{
  "model": "contrastive image-text model",
  "dataset": "seven-segment displays showing three digits",
  "train_examples": 97500,
  "image_size": 48,
  "crop_scale_min": 0.8,
  "horizontal_flip": false,
  "translate": 0.12,
  "color_jitter": 0.2,
  "tokenizer": "char",
  "vocab_size": 15,
  "loss": "sigmoid",
  "embed_dim": 128,
  "encoder_arch": "mlp_mixer",
  "encoder_norm": "layernorm",
  "encoder_norm_position": "pre",
  "encoder_activation": "star_relu",
  "encoder_mlp_ratio": 6,
  "encoder_parallel_block": false,
  "encoder_inner_norm": false,
  "encoder_moe": "soft",
  "encoder_drop_path": 0.15,
  "encoder_num_experts": 16,
  "encoder_moe_every": 2,
  "encoder_expert_mlp_ratio": 0.5,
  "encoder_slots_per_expert": 2,
  "encoder_shared_expert": false,
  "encoder_patch_size": [6, 6],
  "encoder_layers": 12,
  "encoder_width": 384,
  "text_encoder_causal": true,
  "text_encoder_width": 256,
  "text_encoder_layers": 8,
  "text_encoder_norm": "layernorm",
  "text_encoder_norm_position": "pre",
  "text_encoder_activation": "quick_gelu",
  "text_encoder_mlp_ratio": 4,
  "text_encoder_head_dim": 64,
  "text_encoder_fused_qkv": true,
  "text_encoder_bias": "all",
  "text_encoder_qk_norm": false,
  "text_encoder_layer_scale_init": 1.0,
  "text_encoder_parallel_block": false,
  "text_encoder_inner_norm": false,
  "text_encoder_drop_path": 0.05,
  "text_encoder_positions": "learned",
  "residual_init": "none",
  "optimizer": "soap",
  "beta2": 0.99,
  "lr": 0.0016,
  "beta1": 0.95,
  "shampoo_beta": 0.99,
  "eps": 1e-08,
  "precondition_frequency": 10,
  "max_precond_dim": 1024,
  "one_sided": false,
  "adamw_lr_other_params": 0.00094,
  "grad_clip": 0.5,
  "steps": 7100,
  "batch_size": 128,
  "epochs": 9.3,
  "lr_schedule": "wsd_sqrt",
  "decay_fraction": 0.3,
  "final_lr_fraction": 0.01,
  "warmup_steps": 140,
  "weight_decay": 0.3,
  "adamw_weight_decay_other_params": 0.01
}
Rows from expert 14 of block 7 of the image encoder, named by matrix and row number. Rows with one number belong to one neuron. Each number is 500 + 40 x the weight over the matrix's rms, rounded and kept within 0 to 999. All counts start at 0. Numbers have three digits each.
# up: expert up (encoder.blocks.7.mlp.up, 16x192x384), inputs 128-191
# down: expert down (encoder.blocks.7.mlp.down, 16x384x192, transposed), outputs 128-191
up.73:483488502529473509462490533454528493535565497510562493523534578543454431520498436443477481428518581447461532474525470529529460541499552466517539461537437462550517542458544509509501456484529494
down.73:447527491439590507539544457466476459487564477532451450513546455506518568571551409557508499551479476492519479512564488501556453444443473481528525465467515466470458457449504489508512539490542512
up.74:543484403524533504624499542347435429454534548478479514477527567520497476550532465437492518481460445469527456564512464501500538545507487501584489397488453467468466537440551529490519551507571484
down.74:461484518482494597485478520621466474470536588493490512487462461498493478480555472428419511509533555524527424505491442457514490493482486468471520549527466479553509422495470435565451476474553525
up.75:590474483511448529518424522329510541489448500487533515498460562515486568517463541535527548556509488527581585501505488523425568445531497495527474586473504483502453462536470508546552521479514479
down.75:490501539517499488498541447498523484417497543429437522487510547452573493472494510590542523424550518492465505465489467506598577547498523488442553515517513466459521455483564535483483495570492524
up.76:497465494490507537593520521523482442554519508536470513507491483535552436557473492463459481501499485523501459534502469500531463538466506479518512516487476442495490491517454477481486505506495472
down.76:446538436495503547465533476519500510509477542512548491511483497531474515499465510499505536523537453477480498474489475435509503509475482492535527493487453472546427480475463527469479560454532530
up.77:503517527514508488496502494480510547490534497514485535456498480487493463521517513509449563445535515483516445552510525563497493501477479488476462447486529493490498535543498527483433584504492504
down.77:512517471462537534492487529505555504508517549489462461520569482442519517485475476536456495524502437567520484471556496523528513469513528491566511479530517438467497426543457504481585542468528487
up.78:536515423502605523475501605548486486462521499499487526458471402546517526419493462444503470488497487494548468554505477516446492497471451486449460519469491518455477504467493516602507588486531504
down.78:496503428464441527411462483492520435528462484474516479582448493516588488471546530519558546564497470532539517458490458491550485483470492471509546503554551502514507394521486541494486497499559478
up.79:562518492506530470442481507515486498519493472476520457520489511531503490519445529535535511474523415512521410462504486483510513500489447452434468506507544503532473459499481527508486537439516474
down.79:465587492524493531527517452539547513510520485450529504478475464543502560484483515533493510501506553489469445443474476501504498458493503553507471522548574534569495491512516524563521504487494540
up.80:489548563494469547441465455459506556508482497498515462546491473575536503540480514491532474512475471422456526553483544456523525522508498508447466516544449431511489493491522435450491538536521473
down.80:553516414452438532509535510522495523520488503505508452532511464586519548466533507560527515505464445464486449465469516485501508505520540468497529557491525483494508536493469502456450496471495495
up.81:533485498515537460540508519512511515482505502496500503501485517497497519455524496535536510456522493461489494464484481534483481486470504555476500525533487491472495502516515510484459535507494540
down.81:509532501514527499494462521470527501481493516500527467474541534489485558499492510456558524483529506509484527495467486458539495516488484497486516523470519528517489437543504515521556491512480475
up.82:516461453420506495420521650468532498392428542514520434580505441469503497443456477508538406526568445600518382464450524515516436467532510473494529466542488532471386484440512522553528494484539470
down.82:464576497517514497672536413553508449497490447470434625482508458602577513394456499545515605473464509606453538517431472428438456526512432577468487519513511490504547495479445575492461437392513544
up.83:509502474485491524501421369516543498496530435527534560517516431453452590563542453559488505549511520517502496489490569427438546511473459479593501486500508511489484522499559503512578495571509464
down.83:430524480528498514431521655439528540477537491529544539513556548476488457550490487484467544496472538432437529477460492458518534451494503555486464505467557474521488479492518487465502594497491489
up.84:514524560456518455502485514534465516460503483510497436431543418510507425544501542547553525472548511544532413466505476515552465475489501493462515399512464566441470458497548499544503521497443456
down.84:485544494517521498516563496528544413606485546509465442463507461446548507474588491495534432566455504437509518482544519585547474538419530532528423446468520482469589471541500542497546517516490414
up.85:519497547467475504481484465496473545502477464529512508536531560454484497509465522500487525521479505527499511481504512496530488481470489545496505544501473465547480475502507513461457496476465547
down.85:518478519496543479615509460548558466498459532470551470495483486520490503493490471550442534497443473526467497540518519434517517494505524471459510510470502558523530474459517500527507446461482456
up.86:450542485493533513498522544491515478511504507510499540487492482515506497538486456470501503524482496515555577496486478504551536520486484488497498499463509569508483460498498538478540549476460470
down.86:548472498486553516501503466476544504482504512542455501512487495492487479436503495464495528441468550518490480518508559491534487502523503551482469481483516490511515520517515455531528464500555507
up.87:441444465505516535645527570441457590432506532502558459479560522473440438548555547469480530522539515520449485472505544450524500513553551489579491498491447525562421530536436508432496445498497498
down.87:503508441471506505523480517425487545502469422509467572543534472516497552463527491504497499480479418554507529449489433508477477524484493458473502480546497507527571402548515476544517498563490546
up.88:493529521494468499474479485518484505459468470483486557446528489483552491481572549481502525450472440550457492466474479519484463488500569521496518541492511499462459488503475526448524518506526505
down.88:507494465504474523439493538503513518491525568486472496506478518513443477538454481457517519485536501518507539579527502547469543448528572459497512490526461482515466542509527463460464514427495486
up.89:491536463518476505502512495572507497485577515536490538549500481532477544479462493513461501533507458502569428499591491507548514486506566542490544466499497527532518549526519488497513510527522475
down.89:542451517566462534506520540494545542468473566518438432483571496513469445510516512475474450461457512434547540451567444480492463488534498501535532439518469550523457497482553481486455560448458451
up.90:462560487557487467455468518482465516532527578539524441414505459508518532498464477482475391547493576441433499539526514534527498473483497468553475481535482445553557475507452466464470525415535442
down.90:464446519587487504379507512478532475495466562494558535524493482424548400501492529477539545410539474616528438565454500412471544527571500561537514534537531521528522579525544495510457503532468537
up.91:508495562509504523486537437493529519454526486519477522546474515519533607517516492554560504479546516555450524546469493531513524561505505493454512481460538515496495552489543533456487626459439468
down.91:523492514510513526462518486488509463482498506508514594471502496532475525502585495526476605520526473467514464466490503505414527496541458572491551424523496553566492518497501463491516492484520426
up.92:490501523499505495454515516537488509517502491513458503517499518508479469513492513498527511495511501486521510544502508530485509512499497481508489496524489481512504505513514497508506520506496495
down.92:513467479509508521496505529526529518516496537471484497457507508530498542488473497511504516520512514517489522515512495519481482514507508485496505488497497492529513510510471471496522488475503489
up.93:421487469506590480494549439436515485483572460461476513472528561433429401530494531462477519512482506538491358517527420525509520468449538536499506509515534466482468544475556470457497456453517482
down.93:504514429586510438528544511519527518514463467429387442473534480464496596531569500468535511472487456500539499554459473489549458480519564515542461393533470551516488517545490514508539527452506515
up.94:486514475572497495445542416508502534435516500569451514457495526555546528498476528523466485565553513493555498530486548523494485520488550424478473525527558488455482443482515527548530528513494517
down.94:514483542504483521499503482547459532480497550426515552551523517494503484461558490475466458466506510464474537485481515517463535564450534499515511500480490490526533535466552477553476553459538476
up.95:491464543574486529527553535475477481501449473510544525496502490513562505463524496446499537549494483547494516498536484478516495536518521501468531508532516502519521481465472516467475490516502564
down.95:486509557505534471571504489457521496551515490451507515519520505523470452539543499483490557510508499529499502531557499477477500455513431468521506492507481506491435493477530516563478511499483504
up.96:558502507544461557495524501475510517488552512484484489561449576408541444448489477508451474499479517497518499415478489508545503420517519497456474556445565461491524486453459514529470559520510455
down.96:430445519483506531488482540476520471552501490496492527485539504499522514514532516489460578533478478497494528557492449511479450554510530552543507479466421555459508507427495472566546572484484491
up.97:486406537468525529497513597605553467574500504431505549491454561412466527529450495465535485555462538520485486451510442513487469528505487429420459506501455463400515515489574486567520456501490469
down.97:484530521545534520565476472516500443508451465475505484459464478543464407539385489501484466538461521448450438718499583438548490510498479456450464529519545376499470530522464550598395521532482556
up.98:450462597554471519567510568493514526495496471496509513548530484492409345529462539505452530508442472441462466525561450529469556515464515539524513454467519544494537530479556524485473450468487448
down.98:493466451571520534465510547469548502522438572544474552538574506516496431527423507481561513533466481488525493466552468452408509484507533550460442565561462517590463525504464504543535518542478498
up.99:492545500497494483458520517496517526486490488536510523521485479558502473491515505461526502492549427483475490496486518497481525518469520518438506457526536487491522469521532497490499456471524487
down.99:514562491463521523444527536593548490525452466482443509504529483457523473477500508540505438526479512502476545487510498494482492495498487462512520540538463500480480553467482486469495539481497520
up.100:495520490494474499483487432548500512526563514563527504501477501511481495474505486532491516481574517463514546468507502521507537516513530517533487506475500474474494523533488496493484522496496444
down.100:469508554503569536478447511497496488466496499534484504484519485505504453475510505517501472500509481567520497532489514500528505507529503575468504483478508496520470492471526501459539507530512492
up.101:510495480521533497443487473470521514459506555509468515513480544514496508555495508519479469512493490458489478467533475566492540507482512504534499510448528508509423525483550538517493533499502508
down.101:477446533464521489543496466557496478485522525484510494571485475493466492488589507494552495530496520570519516516544530532483489491498504451451524480485505491523515500549472508528498515462510476
up.102:505494440496472503440513529437477511508512468515458484415464523541462555393510488517572550536558493513511498490506496547493580483478545565435542460456563475443423504466490541497407498443463471
down.102:509468523497504501528535521490552507532535479540449489517480557530543502545488482516574549482464523489445469563519447618468444490477568531507509484483565545540521527547466469494538512523512418
up.103:486562450528458509569522576502503530468481500547472499499448531504528495473534512483467489518510500461505525582535476538494540533468521525477492508479506510462482475527524515496500541557511474
down.103:421444496438511536464476504509467514429553466473535465453495497478512578544445505561558495494540502498479464421511516530520479492481419567451503468454496463552536486539456531534526518499542529
up.104:518499515553486606468474619471472492554469490578482512446471455524500443480595514495524526539506418501456497545547443591509492563530508500413473538465537524458536561511423446453482615391466531
down.104:541526594512496521531479423552549586489556500495497474430487520553500548490499491478454529462497514499528606506470511510488473544484480463496497530571455580530486561437480549514487415550515552
up.105:498525494458536525505504524564493440503460556511495514498525523547462522433518517484491499508484501402500450545494536491421517495508542527467520490423529517494540480512464496463502453446538492
down.105:501480515490498533571523526546518492466486519499516443533496494453508509531573521587570554448448524506516474550510567524491490420454587512611510523534490532523500511510507488508514510584489536
up.106:516533506510558487424594547492499525576509521512500451475489491530484499445486513447424501546525500487573510455499484515541480564470433526463504484545488492465472506462495530412457459484508499
down.106:502556438528549488449475458611532449472517434556478525492463548522466525492477486534520543462501546489461537523537514535469513502451534508510466482518547501579573504565516564489521572476479574
up.107:403528419519552477555530496496449419471509520489506492431434421447469491414453511525507477451492558477500519648486553468447534444519440465496522452443535514454426518488513418491602530597485557
down.107:575469486518508424479477577466537477533487454515508421505499523491513462456516513491418514479483468628513466437486499446533472558457494503476504506583517494550516525537479422452458534543524497
up.108:489517498476537476481456432619452515443486494539474509507491432443509489496536534530452492461491469481495536511531456533526514504509504504530453549485459494448529505461492487525524502468550542
down.108:499578443517517509523481487488508521492514448463584539468447483517506503517497507481514521524529497453513467514479490453502526455527496473520533460483483522454483487508439496481520460510471526
up.109:492474510524478517448553537536434473503525472546491460480534512486592517481507508498499538459477524530496492521501524518539479518513516504502531532408503511489513494491439513477485452490581488
down.109:522509550526494507470492504435528456545496469509532496530512522491489464545536490495539518512432473525502503447546487497423477515470495516499501498552503443546521498485528497501482557481518468
up.110:540493480472453491496531527465515508518513495511539513472489457537469580545513512529532576506495553509480532534511514507502520557461572491536481481491425451474518497445448521554537544500525515
down.110:465494476499521446504439486483555458482532497536489519569498544484466473491564526519581506491552515494481479653556578579512558468575463494523533481406517554468457543484540538581403464559483435
up.111:484506515505504512522536566520533431453500513530482527446467488567542362479482561504486566562493505519503467507407509505431503485526533481480489490502560508524519538583451531492475513510434512
down.111:485520509517579508541442507537496476488458443539564582418497496517542482455535504549430531450514485543480516515518514532480511558448498497504512455535415557534462458503428486461511448468435509
up.112:502412511446539444466479364442500478305522453523507507510477488523442435441453481539498472487515546496546695588467480474496482426540510434472557444404518520422559448463486458506542422512493459
down.112:520514477510570442416390564404569530476471479462386445368461494450537494594459468513443592573493513544528488474477525489561507505486505510502499486507484524501518557511453462479464523502470490
up.113:465522590522511467438484560546589491516453527526496481461584557464520509501519488463512453481514539499549495421514515513514509526521478513472539581482498463449474504573437467467519413484555579
down.113:489532512515531574525498547518534534482478451532485485536535470441475452493528476524486526556459458499472525705473529522512507536486487491500509475482541518468516487458484500536457434476465477
up.114:507507459479488533458513531578472476455520432502492526461507515552464437536570440480512517564534434494469489567455527520598529594547556465476524490560472480513486570485581574515584506469493508
down.114:531486457538536544525529453531490490575510523551538524581518530508502580421439491501550492489502497517523550511518535489489500507520515522480565482445494565471560500481475485524536516456450517
up.115:516480542494474492478529413508507484443486477560503534532502473502515508512539493485527484530491488469470462536486472503457540482561473493491541500493488550495535477446567523525517500490507490
down.115:500527437501446492515494510506519477521530514486496470471487447493509443551511512550505487463538488476451449510498505453513491519502460536493540441481489537484459480471479469532520484474534513
up.116:497549540492466511406492540566486533499484542517542554484487531525392351495458405507531397489526516557511459455567502527561458490524480543511513535517469501351559469577517478485548414470478514
down.116:509489537520492545456509398639478582518518516467537474470490519486540549507446574510481584554531489560484540576469477515498444460546496498520595517439547504534480489380464537454514424473466501
up.117:496483462500459536501421477485521431551517523480547533547619501523469526482489493526492574462546522491520446450528394436631447471534533575548494492487520498490490386472471510499506509548455401
down.117:537468431548523488458479506365471488484539524434404541551451434445496412483406500534472503454447480474476584601539508558593514545439528434465446477535511506512556488364502525496550438505510502
up.118:532547522576465548421554421454550455513556573470577530467517476543409511576496481530532437474541475475507526612539443421496522523486531477507467512461408528477481474564495443443524445512462454
down.118:505576422509426518515503515436510499555495515458516515521480422509560458496521508527516456477524491499454515545505540527509496537566457487515484539479478555445438462476460488501452539477563430
up.119:504461477491508480477515533528462538537488545436520499510494499516523545532486498494540484514521529542519503501536490502539496477459498462516508526499491508448514494474486488478486516478544509
down.119:523540531508519514507512532566519508445523495528495498550478568521518512506485460533479509531529488557480524450540527461558482459472506480521543481468479515498507430512541526514505494482503483
up.120:502519476470508509383541509486462567464473446491489444464454538540589530498541494548430525539495501504481576471496535547520482537470475510478513502527478509551497528485495495473534494515503501
down.120:493477559498524478439436491542526497485469504518480487534493483493434570536516517491474497508492464497487501561465526522520520485500463481506531466507463538514530487434439492457510512502505498
up.121:495512534511502516515511490486531517521429478480549477448499523527473553442493527517500489527496392470479484533512491515506509523491494485458541529492567486510486458499495439525480517519548505
down.121:483534463549552519514503531552521459558469546498414521520499539535471543557478514538487502512531529501477496475528479522490511487511514530529511469513471543503474493518445543537539479501451485
up.122:513445471443522556434555597388524523352539473547472472433524491540513515490363520504441523569443490495502409463523455527569495534596459488545536511463509509422468477479468458455518543557488568
down.122:506520479518442545637527483538486495543454533517483565483455465472423501502487493438586441460480543493473537442548481523532580479477532461556472430466460553432496547487551481546497541460494461
up.123:476549481532510485500430458558496449550543514560556476510527534400460436486506515507535513413439477443470421480460561415447536536485436523494508467487518533459567432510477504439459505482444525
down.123:485533441530544494485502477577531541498487514468529471451493535493501414470455493558498531509455570483530421493545516477529568580544460530468559436551482430459555490427485580486469562591498547
up.124:477545502521498470451375540506473515517431519543441489536518464491447423458527462486451523466512515425487574499463484534537535498585476464509535462552476494480508509401546505522536552531534524
down.124:491487492528567451509500501456455450480446512552450504533565471508447565546488507511561481558421468491509487458550564583506479448492507450514525541554574507544528477414500514482525578467520471
up.125:584497534483511457527458446491475506482471511569469477491512432510483544503499486521507454507426501497485458473430593474513521509497477488497463511490519501526503551490531455460488565512568514
down.125:480478542492515506482488516542549492462509452490529476470525507491471525499485516467559486415522456460497481460453475532513481504506545532528484487518470500498465478533469505527463519440514484
up.126:437509462548485524490432466465467540554526465489483437524486534472455473498529499463526491514465458516518564446543485482502512547471497567554520526514445506534469501498505514465537546492565448
down.126:450511469460535465574511631624473501537567460450485516487477518497575482529442567514503608486515521439479443560429487494547510522506513453501458566430546485502559435492464519524567432530486462
up.127:509494469482485523502544473459494505507470526539476510530481486519484478503509491506480518502508515498522507490471532471507512466497488506503479509495491514508498548461509515497514498476489505
down.127:511496513484545487495480513532500508539477521494481479475528507484497508490468497485518511527501513508486525490495505516505486487491512466503498481473485501500498470502494510483515552488506503
up.128:521518464505438504450549483583506546519542487511455505483471547478452401475497441509513477480503517549474487606500514561475515508505470548525494541574399491509506545499538454467499533478485490
down.128:486527502520515528439474499480483558602525484498491479495459465505487458493497504534444508520460483522534519437514516479483482447530481474479471457512503504494508444512473481438485401459570540
up.129:462482480444432424506523500530502537475545462512548525462482466494500445537466497535473506550439525560536497543454494476487506479485523457471522516509448465534519529531548484471519531499470533
down.129:515482519492431501616487548470487508413530497467517454606513469448517485476486465540437497526533491519530520399534502582510521529514531490514563482464505508480528489468526536455515490587513461
up.130:495454546497479511405514460516486529548483522539518549514564534441499422472452499479511520480506559426516544547495510475481524515512501519485528448534493458506511546496508513530503489474514539
down.130:449471455548512534514415538474496538571492479490458521565530454482497474528447535486479498570510494531490526537474416440475479532435479443473550479460535539551488450538493574489585563442515489
up.131:552582503504497469486485499467476558586520542513499558536519513504496490557517513505519500415514481511469459557474473487477447500470489517488496539461411508426533522469496541506487487539518464
down.131:478518480520488512478534407526502524566488554563441504552510466454456577538528498490519498492479476539465447534481552587543554474476538461493500493506503435506483504504524427495522481472524499
up.132:484567483486528470410522522497515468430515498510507500545535453445509489460592517505554521522528558488544457520477443516547467595501524460506442414483551480491458484498519475453508524505470460
down.132:550415558470540560587472561546518520352421444474512569474538549515494458500496483477479468495462429495531574484509507460532478478463450492541523557455540537455467445516536471474545557474481536
up.133:493501528486515560562520548523527477532480492507498534499494485536462432490512510492507520460487486470490597590481496515516507480523536441571501485501512494558514468472462520487493453503480456
down.133:490462480441488504481472507584527527515540537525561502486491562543508480519551509483547510464493510466508555448456512499518501515500506483518522569458433474476517487524488516492487528482501506
up.134:482482545494442493515475487428496461517424507513542505402558449473501632536483469486508575500522483521486557623492493502506484478576474471502497572499507562445530510527510437568570531492556481
down.134:432522502490477481470535491478542610566535559526530490522552489552466489491415508501471465495567475507516511581551534477613508424443442542534514468525541513479509409477437494485574487515514505
up.135:517541523445501483514494567466509482497467506530523484482496459538486592518543523472508475416512458512511437500523501499529504536496494545463454514492508503495497521460499562513455523508545508
down.135:484494444489577511514506407474537488488532516516500536535493472504507439558491497507498516503489514447489538556458475487530537492485542463504552463560542510503495502571515463511537530467482464
up.136:483499533487470502556490492501502505505499529512511533494527455494557504497461507473485501478445442487494452489506501525490542461477506579454543458536483505475475484465465538484453512533478551
down.136:527462477435527529524502508467505548501470445516549458527475487518469466510511473461515477486482512520499520446509481485545454475503453529452450509558513541490474516499475486515555498547512547
up.137:475456474475477482449435524552483512488486479502488533561480491515497515486541484498509492508511466464551461521519513516572517494550494509523506479509465477484488490453530481499530466454525506
down.137:537518524482522488481449505513512527519514516490507475479510488486501452488463470470496538524494511470539511431513474468546497490529519444539536464511492467466567499504540484462506543489477472
up.138:534495483528458565527452490409463504565503497518454464527507452509453573512471494566502521547441503528450521473502551489549531523522528439416500516506528533496501476506499553491521532481428528
down.138:475471478509490544510533551587535498444517458491468504520483499535522496533510539518500564511501522519502531528520523538480526496460446533522517496429490497541500452492493484501530565471475491
up.139:528482434516538584441487552509542557558538494568465550456504464509513655506469541476527559472543594467547495430525541471445495521524461381475562523509470515446506544565458589473530480440480524
down.139:505500515468479500517576577371475496474478476542473485625580446478525416446528445535438504494443436509501520562495472549447543511418511557470483510459489476529511467467492494489525494532446451
up.140:522511480449496486340530423547544515357541456544487513543506544546472656577510555481515540467527456460545407550549497496484568484503514508572521508559511506555519439488478510471410526487517534
down.140:489536585478563626517519527599527510599452477463565422566571473416543506483553489558550561491412414517557438567560483541472476518503491530509495515474552441503527499496568432489577519513453433
up.141:520476498499524465514494481534507510514480518501494493541471467439577540509559441490500514529531498563491559506563426504541453521526454521500519517467478504496448497524522518495465540464575469
down.141:470495506443500450491468487472504501409491541469501446521503484535506589425469513547523534465488497510485455475456491523505499521458452540492524509513500515523432490515494501527533570572465496
up.142:491534519450514537474519491589467544326470498520460456527510486459483464467476497536500468521449451465446550493520510494541571525467468422419475512490514505540507522481492539519422557484471506
down.142:494519395512561525564520441454518453527496446515486518521508453439523605544516466514415510528549535557475487477421483483542497433565477466485519535498514545435453487520510513530496416494510430
up.143:520497497563517505426482546650455542489464481510489475424518482488467538455508501449529487495490451531523461341426530523509493437493492535532470536534471500466524530467449515471488498453469496
down.143:433521465501488519515541492482515542471497447471464486478474491498482460579534472512496553455484501464498516652452452489534467509560413500483538501520514521519527432529531546552507431515492474
up.144:482515501505499436587498564351468571526529451465574545512498532567515443518583540486558591429598554437419454552490527481549502522513469539526448556555542534473483532542457461517468568481532444
down.144:513500534512531477489581249592503486610429571386492468504521458439433403482568480549553486519513533501550489455605506574487488475486534378439510468503523447511452420535511469545484361522522496
up.145:538515484496486430411502561491559478524477494498525516532443545530540472419496515483459505532529503501514516445536494530527561509493521534504428480475508531571474535489537531524546505456497512
down.145:527476525507496504536520487512530525492495504509462434465505519483520518510544487589489539529422558516501469482472513450446488496462490482481515463542510520495527468506505506496493522482522493
up.146:524522501497531513493468429394540512461503451504492426529499490476532481498541432481499482516513511514558483505543523442471406580462420478542448470563535530522514525452476522482599500438466492
down.146:521525461488488489407513514474536507562490487515505428521543471509547423416535521530487486547433553467501454475486419487496583467442487466535509493541521512517467515554525539456457461490581548
up.147:486551537503478496503490461517511508476490503505528502523509458563595477517503497452568512512481572517529459545529521492534460512452460424516449493514524456498479471491438508522540567525547468
down.147:477527403508567490455506467528496472568517462518484484540480481479539453473554535559516488549494469501506557589409530584451504419467449489522594567486530521522478462510547485463519531543477549
up.148:547494541490536522500499500520492518472505509580481483486563451544477506483565525479548452492578537506549479477495505550540534477524468568512518519428558550500490501483495488553475538472564474
down.148:465483526533464447577544523528513447490457536492534561514503484500444535508505571550527496523462485517494491389516467581536521434476448507581471487496442491460468475464476539472534516581451477
up.149:435502516465560532535516447435510529489501506484530481475513550498499535478459505455465411565488536592493521527470453420427511597543514517480476515451466435480451458509520482504545489513445485
down.149:458494507457317461565462520527509468559504483424518461542461549542417406556456528532498507492471492474473497429521482460568474470440492549499490471512470506576465535466437525557476550556564540
up.150:499462537487629486540413553457483571531554480512512560517547481481535492428509531470507535462511583504459486507534483485424438483499571542519505520528385527420476514580521549482558486521515529
down.150:503520509494482530588416477594450497519515482450494476608483520475548511558507530564574562529451510472587537602505542465458491457500445463510520528473459458517429508443502462481592520479433506
up.151:549471507538507490459463548453447470462470494484523485528504520513479524479490530520489538500529474545453502529487489545512545502539435491432441546474448524523487439447499494467479470490453472
down.151:444518477521457516569481550557534489576503505503470498472494519491548532495528504472469504547568478540497479560488528553477510541539513476501510556484517508484539560492503508506508545512466503
up.152:509524528496545496525458510402504553482491443419530483501482538450516516464497511497524505506554554485419501486450554499470512528538530567503543548522448571506467450458447479501453517479444482
down.152:512516501480441560527516516554542527457546487467477486519518514496465530513508475547443498466517511511513579516523495516505463489501539470483492491549493436500415569448463524472524481459551553
up.153:472489502507488528478488541475479431516500568487503513490507517467445474502486553502488521518495536462488479494497466537463449533487564481486503502401508523516496499533542575491567493504551488
down.153:524476542525492508578544503512505479556499417460445486534496540574494492466548487518418458451532458511487529504509553466540602489490534455482514455521453508487529452458502514528454592482502539
up.154:512507530491518488481474486540490470519479534520487496506529528452450484483484511470527475472537498518520548461478456506507503482485508502516480519492502504472518462526511492548480542524509444
down.154:527496509496534512448498475514553529512467484528484506478493469510470464502505453495486518493513486524458524514500493492524498479512497516508504464483515476520499494489480509516516521484490486
up.155:506527500535516471537400492544466546496514473509479516514445547460470491505500500454482475465578425551523562543493491499435512518486454490444506512505575450473490477492503480509515461509476510
down.155:505399464433498524534497585410424565489502412514420530571550461530517497544453509458507519489493477537454393521542453437603496483467553537487491540507465547534546455488507412483576566433537509
up.156:479487472458504549522497470470530513489516501495485488515500479558509495489411496519504489516474506521523547557469434509492513477540510509503524493530516510487522502460495521490533478531495493
down.156:513547499496486493505515517527503522470472471507469495452595529538495496463518500508479511491511487532507561467523490489509493522490472530470539487499470525538532508489499536563506498494535466
up.157:561456553491553457559553409419574497653477512493522491407497446466477407491448474453505575387545531437455429563574521450495567475479562456460474478403540428692520505511433495564493469506564420
down.157:496438548473467568563560609625481476564497548569316548566470514533500451456563432459506549502484458625457471480603483457455480454471482353514500500472474494493480482432500474519457492476578450
up.158:393573449462447558548578598535539532434479496559459576469492497487432460498528433415541527492578531607520436555479480477475463517472455580492481420564480612487547488520509535463517449493444558
down.158:476500505528475396515434525503499468537550543484482546473551508499462587508414490523499429478493539529498503489578501478502442484507481539523492494495455415491501542500534533430486501466563422
up.159:547454535487567444464512546513492517462491500513510508547503464545542459507486464513531502533532522479523371481459527477550514491535501472520448481466477458553467469513482433529505401530480446
down.159:507532511526502491545489475562493495438470517494512505577443502472473456455558466474472459462490558492518537362474531524519443455596507493525496561533555500448470554495468479478513516519562541
up.160:484524486545481507583514573549508494568529490519535512483462476523467550452496530514514499554518497520475504601527485542501458517506545534467530556521487490491491507446513430456493393435497526
down.160:498478542529553468557514509576505509509498557552501466511520542461489502508523533543464447536438468535556475464500531516463561493497453525548455450431496460530459501514505480514508413491521461
up.161:472450505530518500467541510569484523483509505455500439470489542455510487469543535477523509530515475519533460473519468553493487463491465498496504477475490477522502494502487468531578458510484524
down.161:517455477464504460474462505520537495500490499480519537459494511515537552506538517536485481510487460521461506506512476541509487480514507577487557502452525527463476452485538485465498530468508522
up.162:524530495564473444361500394431429571472564551466474546539455538520454493484407501612434520540503546473512596496461522450389537448470493458501502524475499532492456537523506502508547485433561484
down.162:433467513471483572495489498635539428534473543584572486555502473470473530447528503555507458506484516472532527519503473472484439511454561527519551543485538541490476539518494472522544357485505461
up.163:445500472472598497589551538475560412482459638511595464461554494477497405509490492531448443473383444656479384487533438476543535471532480477491565484458454452415487452470504444477475429515479595
down.163:505583463557508403443485532484533411445525571461429501396443489519531478429496469513448512458446588502499493487425503542575474556526478565519479386506472567452534503467504539499475543488504556
up.164:504535464514511484517546519494490473492525486517459493484481525501540476493519521516537521480486496508518512494471508502489512537498506549537535490525476525513525472475554490504478518497497493
down.164:525539529469477508489535508469560477523476540513488488528549486476492507484496489470459473525534502511477532491487513474451542524494482491471502493507507498510489511518467544480475532503530477